Weights of a small model that answers yes/no questions on an image's attributes.
Model: 6.74M parameters, encoder arch convformer, fusion encoder activation relu.
Training: muon at rate 0.018, batches of 384.
Data: trained on simulated grey scan slices of phantoms with and without marks, 245000 training examples, 13.6 epochs.
Rows from block 2 of the fusion encoder of a small model that answers yes/no questions on an image's attributes, named by matrix and row number. Rows with one number belong to one neuron. Each number is 128 + 32 x the weight over its row's rms, rounded and kept within 0 to 255. All counts start at 0. Numbers have three digits each.
After each neuron's rows are labels from the 100 texts, of 14848, where the neuron reaches its highest value: "fires on" is the input token at the peak. Only what is clearly more common there than usual is listed. The data: simulated grey scan slices of phantoms with and without marks.
# fc1: MLP up (fusion_encoder.blocks.2.mlp.fc1.weight, 1152x192), inputs 0-63
# fc2: MLP down (fusion_encoder.blocks.2.mlp.fc2.weight, 192x1152, transposed), outputs 0-63

fc1.449:177095021156180100123216141120106140102137143109131111139077161129099136087120151127157094153119124083111130088117128172191102178089072127129169113082099134202146120167127110109102172126138167
fc2.449:109054127090154125130117101103105112136126112122154130088122149089158158145156133115140175194164165120101165147168141043058143167166162117100051124097176107079096164110150174143049129125084100
fires on: "ring"

fc1.401:062099115119164110134125108065061123136104138120169159164163136139187165089104139115082128141130134142146115105107114138092130114161167140104068143105170164136173145155127220113178111137120135
fc2.401:160200125187188107130161133125080029142122198136088132135110142174128156162129138144096058062138105116142108068136127156121084084098128108085111121110166160101142099145151171109164138111137169
fires on: "noisy"; "several spots"

fc1.519:146120070142054084135118145130107101182118131117118117129180112109122127176073192166118069123163169148140139121087133172131155174078110164132148125120165146126162097118181175093109151153129182
fc2.519:080089187156125129153088168113074102152078189148088166140192126133129106148124107088150076128132175142117135076171142169074106110087080167126131104087149170161153160148150173135173088106135132
fires on: "none"

fc1.329:141141141097160059160162106122110092118141089078123108110152139097126114119191102099047156160114099125118130161113061174165183147122151063119135135181195197119146158169143131142106132146199181
fc2.329:140098158162062182121134145171194119144181082156130123142091151071187144127133123115154126099102117130147078131133146095106119088120100182160166149105035065127100142145201123150216079101116113
fires on: "chest"

fc1.608:127187134176070118195143076190162092110132132165118096147092124062151115136106105126079143127097105163082139134159180098120090114115175143135117083120126129173165143094097041122160163166106118
fc2.608:123209138100121131088094129099112201148109094153116104097075147095112155128148165149174110143101169139101144127166114130073156174132171140075112085113098151157109122197110153085100120159120131
fires on: "streaks"

fc1.246:142036140086087128138157172126148162071133208193109149187098088125123121173133153142109145159116133130149110152082132139135160099137144126111096057103120167184170174109118142152077115136167177
fc2.246:113164087161141143147136107124187132074144065125137150108163153127111144038079115151176127119111135091106138110111125145111094169104076166131162156125144077088139143111117127061160128137113056
fires on: "bright spot"; "several spots"; "low contrast"

fc1.195:109172086116084174116152178156114114105145157117176134060126119118134094074182082138132140141113140047133152131106143105148083120095073101173172101154141126084158158095128155162146215134117156
fc2.195:139066197101115072170135145130149133148119139160128067211150091134112122106057148122088153102119142090097135114157140122116160164195095133132152141180143143140089139120120105094167130139137132
fires on: "low contrast"

fc1.105:089088144132119146113097172167061110158086105160099165133105126093144159123085127140159110155106120102070135158071184101138148105129067099201126120094112086173130154174126121143155100062136141
fc2.105:146201135113132147100167124148119100136166154056107141090182117174108135142173157148141173083147140157110162105104099127164145126101163158076124172111080113162143110059111137104130145109084129
fires on: "dark spot"

fc1.557:149108146114141122140131149140174183178137142200117126067130122126092167132150158210122071171118148146126096150148104120115113104104126143130135139074143132125055181131111109144167106152076156
fc2.557:132125152149157116147141095125167114105085131087095094157128195120159121161138153060105129110080124030124123082155141139186154112146151195126136084195092138137168113131137162086125135103168149
fires on: "chest"

fc1.310:222108102156128162179169119101133148088182171089144162159102165139095122123096106147171100117095125156126121136149078170155147159109085110134183098116101132216185184143124095128102156105114102
fc2.310:151137212113130153180147101088125139108098144138100114159137175087144125146142109164110088150108156104124143166152186106116093118138148150150089095091143185105125143217134124130070144116171119
fires on: "ring"

fc1.593:128167108126131132201149084122020129089083167139109114193165108086142193113159141127111076148089123103113113087095135058068158149178214103131171163158155078095166131127115108100125109122149096
fc2.593:155142110128112106104130125171158151132160147146103127062111184148116087141131089106145113120127171109143088124156130174184109123109093177142108109187111139160066125118147106139136112174119164
fires on: "belly"; "limb"; "head"

fc1.456:095150111178111114134152144099125079113144081133072133063190139106083192094123178109152120157125155061128074107167104093108172113127136108136177198134160109157126069145078115135132134161129174
fc2.456:136140114111148124098104151149157135160129180065201187165111134128164141171143130163127172148101148179144179139128137061142108071123140126134106041141102096152154168085119135126110128113129117
fires on: "bright spot"

fc1.299:082098126109193134182160154128129172104153064111196064131195109175144175137071117124189103113120108130095142090077117175109113107151095110148082118131112109167150147137107178104108116145128103
fc2.299:175201101161104159082129157167145082131111187118076146099106116141127080113166152098100165066151151139151186126170151103125142165084166163110157117073090180095114102132161080135101088105070135
fires on: "several spots"

fc1.738:143185117150108123140134113106143089108132150124104091097207119179210060155145091178124148160157121114123159132070118097047092114136159085154116097101113130167135154075051157097173136168170150
fc2.738:112160118126129128170141129141141105111101115181145164147123121114094154101147088082176120174095142171137164125167134110120140121151162097112122105119124138080118077131144122141111105132107069
fires on: "low contrast"

fc1.617:140064088108152064122161141140067122112086099160155157129085151125094099142183132115106099146073102102123097178152121105151157204080161097151118180097128107081142174074108163080101124144085166
fc2.617:087094177165174154098129153171160172139111114126116137173043193098076187093145135206112117131094109093081158149117126098041131132113108124133122122135165175181133168132109131122116149136104097
fires on: "none"; "dark spot"

fc1.147:101116122136111074103146076152107170069086089102082147098140141162130086122107138128083169097069130139161150067131085105132105159115130080137142113156122093139127143194086118202106170152113158
fc2.147:123135097100135059119113126127134134160120115109081115188122101090093121155123105154131088150097106181132089164159132126128107123175110134101129048133173126135128098095143050081142135124157101
fires on: "bright spot"; "ring"

fc1.176:137124116104138130174125121176107092094119182121090131082115165172164138159122133095122109181158131108136166103169171101108094113183080122135136124092095140149112125172114124150116125130142129
fc2.176:099180138095193129137140166093147080184114096093142110153072127117168136119134176105095136103133136139136136194150119124095132072209121138087181153128088076179145161121152094106153081091122097
fires on: "streaks"

fc1.657:056186157176156137156147149093099166040090103151155058139172120108133081115119121131114148127176103112144130114124162064213111118091148111146162127174124160093130069155088111136140167132130136
fc2.657:105134125135125145146149124069152125168145104125109129110095155093082160144117129125137120173150176118107153147173213166113130090102173183114136104139132149115148117168130094084164139125117157
fires on: "dark spot"

fc1.234:152148155109140128107143082122148189138116125136143079095134129142108151133015172134105159140119098111168151085147145136132151093050138096139152114178136170085140203154159139136109114067199142
fc2.234:110106134135181154169189109164181076098124072156183196151158104108141177148192123090156135145164163173111114125126127124166157108119196114103093134087084093144107088091171174059166121129124165
fires on: "head"

fc1.141:056042111118155134129175138100106143127137108142092155053165090135113086103187110114081118150114086134198138138155121187128155137123098151129136142121095082158166121211163164187137111158130166
fc2.141:109150087153088148144107139129147141154176159152099108118112105132168148116096103125144075135149101178095166129137140148164128142112103141101117149077102123147119107172125156156140154115138138
fires on: "ring"; "streaks"

fc1.525:137162161133119157181126148088133139151159136106164172174159105083116091142188126137090126134092100064066110113179110114097094169108154095113151105132170064096131126145141124135042102120130147
fc2.525:095115104121176057134144123128124117125125122162139115153119151170063155173133148043097113119134107129158166178088172148098132129110090210087095106158177139171174120165111155139145142120098139
fires on: "dark spot"

fc1.702:104133131089126095153174116123160136112151099160094134187137140100144151151124110081087135138091177162126114175186139105102090120112105118090132144079097152094217151116140122032140086106197131
fc2.702:077079091109140108124118132122185106180126162064173117160127166083151099106098174086193084103087102055102150116149118096117101141141102133194156164087134145178113129140145101216126107091129073
fires on: "streaks"

fc1.571:152157094136110165171069131120127135110118153071113140135099115086141142106070108125132122136156167165193199109137156152123155111142107172092189108133140161155182102143099098134143099132203084
fc2.571:127135186140145165124176124157155153124069105095107194115090070155135174197177113128154138128110131109133108135106108104111133111137073100119095103132070151147110151109106112152122092189094159
fires on: "dark spot"

fc1.553:130154093091160167123138156083122131126110151133178147176182147146118069186187093137041060163140109094163090101164164052183124133083165128174109102125119116135061169058201126123094143125126161
fc2.553:147170106137148109080186140154154129145160172158153136131123141131095056119152103165118127095158106121126147101161128090119132179078131136195142123117095138119090094109092124140156123093079209
fires on: "none"; "dark spot"

fc1.0:078133177142190106082106093112083107119141122119086158120129169092111119126067166131077158137117142141088106169152106108105118062122161182164155141093087119125157107118135178119131083150185096
fc2.0:131157103153114135154171136158147116066107125085147152105139083088163122119136168101195112141074060125122123123101105124176174108135145083082199165197116153101145129119095146136125125120141077
fires on: "ring"; "dark spot"; "streaks"

fc1.748:096118085144069089177091136151082079157167145123121135128183120077129131151126175165118117103125130169130122136120106175067153128099112139130154133082133157077139082121188165095063128125149223
fc2.748:116068170174102120147089156069100153119101153128087174117162132154141103115113136093133070152140190162129135089164145156082116114108102119087085117097116142153160117151155200075179112069134097
fires on: "streaks"; "bright spot"

fc1.480:062166103156101118113140143180159087106104122108153075155120110067151053151100063160165105096111155140141141121171135130124169082116143087148161110116097077141149104109165117204167198153083119
fc2.480:152169139147090134071187156108114156120149125142128149095101134186142113144157093088068105154063113094094156051122109160160131165120091096129079095173081131146110097057096142116116103131148179
fires on: "dark spot"

fc1.483:186083183153095134052150071152104135128131127147116101137129208141145138096165134192129124110092105133154111147125092135153174101139160160189092174135131158162157111133123144056196161124143090
fc2.483:138135133094200096041123145096157156107087150145174122149172153171192108111105117127089048059061145123161121135128125162102140103181131195212108116133173166139133068141100064155122168110142079
fires on: "noisy"

fc1.673:136162121126120107085081073111103134141090117099171165094155123117154122099154145110131129097159207169214124157064130136122096109165068104133123129141110135181119127105119103130173205163079127
fc2.673:130148121191112171174210119144147088132175164156106176128139126139095112143141119155153180109114103125088128100149132135122145132100094074129099102126124140137154127155133166112130069098112109
fires on: "head"

fc1.340:133184109129048197088140091149144093125153150137140116127116136117132182074144105129122079163084109187061101094135095143121135141126239122090121110120157130170120175138144115154124093175161181
fc2.340:174131145087146171128118106146067118133068125136135145121116159116162140115171133099132137120137118159161157134102120105120120142097106086114118109120126182155171159110110150108125167075144158
fires on: "noisy"; "streaks"

fc1.336:077120131119127071152110166090097140152146122160084145102051093120144150123099085102078214109108162135184105153121128126113131177161128075152132136135144131087130102179067145077151151126142179
fc2.336:095134137105134090108120167091125108163108150166103096167140176177172108132099119127107130121155074160102183110117152173112152149154123123156066111117169108124050104100126132138139148106127126
fires on: "chest"; "several spots"

fc1.468:137122092130187158139168102082110092124159075127093123149133093103177133089141161128130094113101115130159128097118189154143162120138144095167083146142152122162188114199082198108131182152073123
fc2.468:160191116138177170102157067159129136141110148119189097121096123116151154153132182130125114105148069136185101152129074123079132105157144172088114117103129144134171141065089100111135136163132171
fires on: "crack in bone"; "belly"

fc1.209:112169157145095174192115131132148133117086103062111110098107094138109186142120159119128226213127214106170127124152133087103146111155117135147154123128099139094161154131114068130141126094201105
fc2.209:146091157140120165184087134221116139134065062160109118182123132123180177131127083157124141142107100109130214162157105095126116124116164097114091082101125168122127131097122101098080099159163135
fires on: "dark spot"

fc1.335:196127148184152086174108111150111091126138148141082048054144085052125108092118130167138166182164126118104119103183103119169112113107078126115157121070175135105175099143199124152105088118198135
fc2.335:103096142064076141145114182147088195125106183095094118111077135156128166141112135111090103158117095139130174125127141179150142153127130169094158133180127104147095130179137145113110159149090178
fires on: "none"; "crack in bone"

fc1.689:099064123111153162102116134124080121134155151125078084091108109190116153128123078059146169120140142120093113107149090149098124093120160142149186123051123083134114186143102157111088129119085170
fc2.689:123151125116116103151106130112144174094111108155136155126121163098129086181113035189128148188197120115075171150105129153163125099132130080150108192058133100080116101145097102157119102112077109
fires on: "noisy"

fc1.558:129139142127143109152123126169070130140109127106117174159126184074136142117162112170111118081107106136131106098141119095188169080117078122127116109110122090088172186099181120163117157120122077
fc2.558:122117114170158147082163160168186111114153130050074120163092120153166156149147137110160153094178098061098180090162097140093086149071146203153073150138159129161158098106143080192141102112127164
fires on: "belly"

fc1.485:097142136089158130109145092134156096113108108095117140139141175153144127119134153076118091139101112154175141088172159166148139096114065133050115107145059150161115135122169132065077093199159086
fc2.485:089127122169089117116118144169162129135147160118157160190100097084166168184145066170160043131101135115197140128086071151136163174111143114114089097115117092089115109104123124098096129066167182
fires on: "crack in bone"; "dark spot"

fc1.167:098167083138118157102066187098156176174129107199091100170161132145134127126158152107163111074130142144119108129093131147135131127110132121111140134113162130094169105132139167096104100173112075
fc2.167:110127176162207158136196122133054094159170119096128099139118098134126087089155165132133142159093148155049131117103169148091149104160118133094149111154077184136149118174172180104086116062058128
fires on: "none"; "crack in bone"

fc1.704:137153180082091107093141101157116081145149127132099117096129197144114147123173143174112139087101072122205161154118074118133177117149121183144075134153151133147088119136183191087144148085097106
fc2.704:155089100139169078077164100129126095123114079165141093136095140102163117137126170122070064123087120178118179137104101109075144104140128163203098144132119155122155111111143090089137136118115125
fires on: "noisy"

fc1.115:119121126170092081117149127186149191098110140080082139173145152125160135137066152147059138117082082166210092088169118130112094150150103083138130115139091106125142107194086047158130123155145129
fc2.115:118117129047132063108137130154132111099108166084075108130119113123122112156152112121145156151057157128146069083168103132144080152141141122131119110119161129150103146094200098145131112137109142
fires on: "bright spot"

fc1.242:127133129189166119099109119144144123151123081144095102119200162129146114119113125147143095107146063100117130039134135091173117109103089159181094152084057088151185188106093106158165127157154115
fc2.242:117153118108143151133184135090142111154127132107105091127083142156131080127095151186104127091092177116147115052067144103149164145169164169182083151103147153179108095100092127098190111083049144
fires on: "low contrast"; "bright spot"

fc1.334:145156140113109110084143114156121088121147118129096090142136213116119140118151119127086142081072040098148159144128079134104213097127117176174086176153127134149136070129184179082147159118096118
fc2.334:151134092106156101036124088154164112099087122146156087113132149117127175114147154157077081147107163209186165126115080107111136115192138143159104118128155132180139094133138120143126171157121100
fires on: "noisy"

fc1.255:126159059104151098078139188155149115146117177095186105144069088118084106166138091143104149135151180159134098090052148017203070155088110139125120145165085127133180133080143064164149127131151172
fc2.255:103094137103067097125100124137116132081104149160112058124123137152141070104081097081157126062134142099166150148140101156102139154131125088175134156177167099173164133150129137141125157147113148
fires on: "bright spot"

fc1.125:159078136094119058127141119108098114085057089089097150102123093084199165109143123100167114069126133112173151135118155116125123134089102123179094159135119118117145159059166103157158143167167095
fc2.125:121114139178166178132107125113163077192085114101123129139113087184150116156139119146139110084128073137068127087167131167078122086132135123142136031119149139162147060075096154089153112113166081
fires on: "ring"; "streaks"

fc1.218:118160135102150128125118157078121102145177151138048088133128142115146131093188148143124085120073184103081173094131112129179124062119157130113101148164150155156113161146076155135197100175109139
fc2.218:142119161100146127163169126114088138164087130130199112123133104103094174184057123167158099063114105166180092162114150150070170088119100183185151117136171153121138098171124156128140109125171186
fires on: "bright spot"; "several spots"

fc1.177:175106072166153046131139204139117120172099170188151129105065128111106169111112183151116119099069168073087123072098119127150128181096071161146145107128100096088158081088119123099141152160144118
fc2.177:072123139115121161178109078116105131090115128134157139166143101110215125160112121072132087159139114129127131146136091158056088129107066078122106190159171141123095208134174114148087099133132175
fires on: "none"; "dark spot"; "several spots"

fc1.632:092125173120200126116098139168154172123117136135144154138029104096133066133144091115129091132109136122166132106153165137117201136094133102123156106125168107112150063074183039136179186161068131
fc2.632:104190115120116164111195111130090123091112123060139153113095127134124135151141125142101141159081200153140135161158133181132126092137097151075128137115076113151125086091166148101078134075093156
fires on: "head"; "noisy"

fc1.279:124106115107126125137102185174131116168093100076090116070149092058112149076191149108144112121133138043136168091149131086147146114154158075165154080148112085082090150088090101193111137148111205
fc2.279:122183132137186131094149078086166162158159148142103125201108169108147131120149109138124131133079118124147112056139091132053177098141130135150119114163111066181129091136094057123072176115119090
fires on: "streaks"

fc1.154:115091106089094187128114152116176120148158143142024111107175157176125113143166156143105146064146120090090135161158137158147174138134163067123148125146114129154186092162178137134059076163152091
fc2.154:116145189173196139117155127146098129157156141117135120108093081153112108087093092103168122137122152114160107167123179160079130104151104159093122187168077149155134183137169169103150129112097156
fires on: "crack in bone"; "none"

fc1.487:159109184192197078116109129099115135023122126147127114137153142100206124201158133164111126107135145132072102133118124166137111131155139136127131124135110104131132129162108150102156062095149187
fc2.487:089113078140099154112073084118172138166138087167101107103143173122105127110121185089172058099143132153102092117156142145124102130096116123156173148153164170184171135088120151165152154124138124
fires on: "head"; "noisy"; "streaks"

fc1.36:147102127163169143161099112132116162131137102147136104150168105075074065129193116108136100112109125119091092098158162161101097192109117113110141118120169077103146143138091174091097124136111185
fc2.36:081113153120174102167146160118120139156144115137174169085052126153096141102120194113100133105124117107139088152103135095138183156175093171105171085139178107129112161146129145154107145095133113
fires on: "dark spot"

fc1.161:132138109129113097124108092165113109031086099151083148097162067182122124073081064080102183056096102129144119173151082101104106131153150120169097124159169093116106097172140121114172160169140113
fc2.161:132105173144125080117128056143090116159102152109113060139139173113096130133117140163150114117199148167053086092140110111132098051155129180092135061123108161157144166118178068143161142174135179
fires on: "bright spot"; "ring"

fc1.395:104124153147153116072137153103115142064133119103143129090087139100160163094165129086175142191149086104100085081170112142147185114110150156118171085168138117160109212127085152130107164076210171
fc2.395:094190097137156090109072157173125146124156149153130165113161135173163082179122133093140093101137170097080133112042140158061103142093095101052130083111121189163176128090109126144100095133116135
fires on: "noisy"

fc1.465:155153147123156148142115188173146188089124119133087123192171113082102123131161089170160093073144097156161161131130150199106082106158161149134118128113172070146126146150132122160157121141119125
fc2.465:055118135107154101111150080066129138135113123173102123106152113120133167126167146131135186159099129126088092160094188144159174138102127082091124131108078155120139110128173145136104098078163127
fires on: "crack in bone"; "none"; "ring"

fc1.628:169134072131137143094130164107125099127139155173184107122135119091141096124118110139054134115120074143133108122133106087136145139074168186177123160165135125120142129142167097112121079121093186
fc2.628:121108113104162087068178141161068119120172165160118093130129124123102100192185114164100090185124101098158172175113096156138138170133177131117103118074129093096119137131147123155169134104072120
fires on: "none"

fc1.338:160141146101120118113151119096105097108089099126115139137115137074131141125062182119083132090151146166124141093158148114146091177103113145105148081134035031193135186135111184191139082169172102
fc2.338:066123149176142123155099142164136122124198146110121153155150145129165120070102113146180124123129071156097103155185095108164089061171070194135155173162132201084103107109159119149184196127085198
fires on: "belly"

fc1.189:136140179154109118078103181106095139130070136101098147091148121101137145108131097179116092172147148143087139117138148112112146127150114114110103050106113131166179184180126178130139113117175107
fc2.189:130129152179102086057105157125102161090093132187103146106100113179121157180203107179139165164156196138105150127125201159100151175098140144047117099142124207181138123149110154087153059146133105
fires on: "crack in bone"; "none"

fc1.518:164189131158171165126122136088177151148126121111078123145171064128073094163107149136163142103126183095110115165144119087157110156102126177117096138132168126143089145170147113081085109094130125
fc2.518:144086193111091113156128087158134164118064095115137140124145175143157122172169126151137150111147126076129122174207119129093185130106141146122145147097128151142102115083146140110076174167128151
fires on: "none"; "ring"

fc1.330:112115141089156134091063142096092095058133123099139091127142171122075131129185120058149199111150071127078171125167102191141105082153150113104145122116188129127132192105098155166099151127193181
fc2.330:070101089097090199140165139137145122135130129089142163132129152108163094152120102130105095131112120101094108123111101124132105102068157098126120108112111146148148206132093187118047161088186170
fires on: "noisy"

fc1.761:112117110140169139164085111107183128143088161084133110110126117096176187133087170102135050164155046132051093148133096095155112171085112067144146041149144128156111081134104099124148161086102095
fc2.761:126162142111155116105107143094087127171095080099151134058045178116102168129114057142133153163160181150089152127165183135155145155133191147087150137122162065104106107158176133147094138148109129
fires on: "crack in bone"; "none"

fc1.304:148115106109042091159148124101178164092116154122125080144092149159144168119094107127067114173163144084063116155169146096187124063146142113100125097206088120152108165121104128159128143120137156
fc2.304:126135103157200165127111168174130136170131146154156137142102085145104116176144106116134121033139125114197149114110109129020138122096138182191157129070109122127120109104157120069151079141139110
fires on: "dark spot"

fc1.220:094190116089101122127133115120164084130054130122135089079230127162111136087092139144151123152123088111141122145112142131080045108150143085124129155145076117157132111096077141167142123140108157
fc2.220:187087164161107153136121069108132171035198134062089126150133096086212130138129134078135156085153157152152111152143162102122191155113025137138191085099081128089199121136118098140185105120167118
fires on: "head"

fc1.765:143103136134162130063107129144099097132114172152101109148102128173114200130126108151138067139178151135101133137149153154124110154120145065134126069147125116100132147144151159141179098172140149
fc2.765:137086149156124117128149154112114155108165154109128153099130158099163151202154124109201116148090142086160080125103154109128081117103131148069129091150122156139169104140089125173073107151185096
fires on: "none"; "noisy"

fc1.492:161132090122159152154172156129144162116134168148105122154121121116155189136114153178087111084086139144123118115098171086103130105212076193188173165140067141152146101143141094111158084104163090
fc2.492:132158107135106153102165136108100138130101155098135178108113120110082075179208088163102093172108129056070099085095153175154098142122125075069151114153077098131117174097137143094130156127177151
fires on: "several spots"; "bright spot"

fc1.323:140102127185123109129109111115101183119112079145138132108124110105203108114059077085094087128139095121113087151162101148124185144131122138161137171124162145115142141170145139105093107155202116
fc2.323:114216126132125115153067111073124153134070104126120130178143106139076139117146139137138159160126168139099097134113174102184162155143122141107172158120146143123081120118128132086129131089148116
fires on: "bright spot"

fc1.40:158175082179082139192084142118089124120140073159103142094184191096165154099161137107094078150150123130102091120181124143146140133110102156154125176130155118120107093159109087193145106163109165
fc2.40:130148155108168057139116069061154113227103150133154117136088108153147108151133113087187145101100109120134144148086150124091120102121129133135117166096137090140131170116132142098099115150156116
fires on: "streaks"; "crack in bone"

fc1.614:091096119121162146175122115099145124147097102112162103082108070119121144097079096145128101130087130109154131051168130119132163092129070156121114137143134135078107053091226063100146185137184126
fc2.614:125044097123130147097114129135119154104060114105168133142064142158128188136193136157134084176049122131107138114178110153166118146155119163121121123156126131105146051029158197119163092117144130
fires on: "streaks"

fc1.528:109144118066162109143135105166183142183129177112160061153183072170106102159158111072110113142106174100176078180142140136087145101150088093106113114097092118175170069118103131094128094149158134
fc2.528:090109098116174092181152175132180142155146183092163147160107140120152117090123164120088085185089159130117091181191103093102104100168101176093116197151115089154084109089143135106136109099141150
fires on: "streaks"

fc1.281:177075143137142120129112100140144132083182078114114120146152117107159157111170089139148110119159137133136097126070118128148118095157159113157144154140106129123063116189132186173127160096144055
fc2.281:142239113159126132122162143111122127205097187134128150095099138143088110101071158116102131184120117138145093144136116087143164139108157175096187109128108095124121158093132112072050108114098212
fires on: "head"

fc1.615:065135124104139108108116080093117107169085121127103070165130152142138128140081164108090124145168091129158141120117123131146114129167135079143141118128092115139116126172137083147124101174049125
fc2.615:125149089109063061134070180083125121147137095115117174119089137116198103167120109115077122181125089151158131123090138099135145154122101122104098165158183056114073075088108107154107181171197151
fires on: "none"; "several spots"; "crack in bone"

fc1.39:124168096108129122136143147117101143104130064103147065127202147087079074181156127106126156120128091122137151071102085138142124070076149142122105066149175111133163195146066120175119177116138074
fc2.39:096156164175174072116138143123108147137144166174115147198091146105079147111086168124107090142077148079128147219208124139122112114129115100068157173127116148089080085107152082172170108058132119
fires on: "low contrast"

fc1.293:082178150152205154166100073098088124184111167122169104128156111179122111111118136120127117169078100114114135049139171144172151123091156114083066143151175085080132043075136105123196152121115175
fc2.293:127126169153156161058148166158127137121142121104057089135171158124140102162134075142170159138148152152170096098173148148217086143137083112096125086140102138162132109153193123203167119131070076
fires on: "dark spot"

fc1.710:113130130187106163132088099117151115167135090146126060052135083156082119138121107187091109124124145131111120139153051100166134108163174102130119158137144134194096146164154161115141105117098142
fc2.710:112162112096137112118134133208082134091152182145119206192182097116142123126133138112115136169162147095112122135155153156105154168148144188148122113123069143169137076122111141192110148176155126
fires on: "head"

fc1.428:116200122132144106137144126080140120097102131130107166077123184135152117164141168182067085098118108138170133161157126131182098101129182138127118132107190150109143119107092131111114082140119151
fc2.428:098143140182100098127133093108176142149158099116089104131179158101127089094121147143164138145136216148064110141188164091156177118106115153113105107139116133102123174137116119158103140125133095
fires on: "belly"

fc1.597:111123164089148132179170104130165162171144177097141146176143168112159156134117192131075135164152112116132104183156124093130089094183103153117187131097126071090129194177103091091130049085124180
fc2.597:116145125092169178134141150100087132116145117170090130191183148095188163111188122174159179102143104109144163114106096121098149090168119126148133118150114143099142153102123052142125165091075085
fires on: "streaks"

fc1.489:147114112082141166169149090175093133128166175108083128126141137098127176195128125155119122079131140150075130139109087172148162117169135119132133186122086173131098151130191072128104103129158082
fc2.489:147122089141130143097188179117074130142163122170156128169121075145080148110148116114125106171107181147087075089123100113134101100132129117103182115098088095175160141106137148131081112191113187
fires on: "bright spot"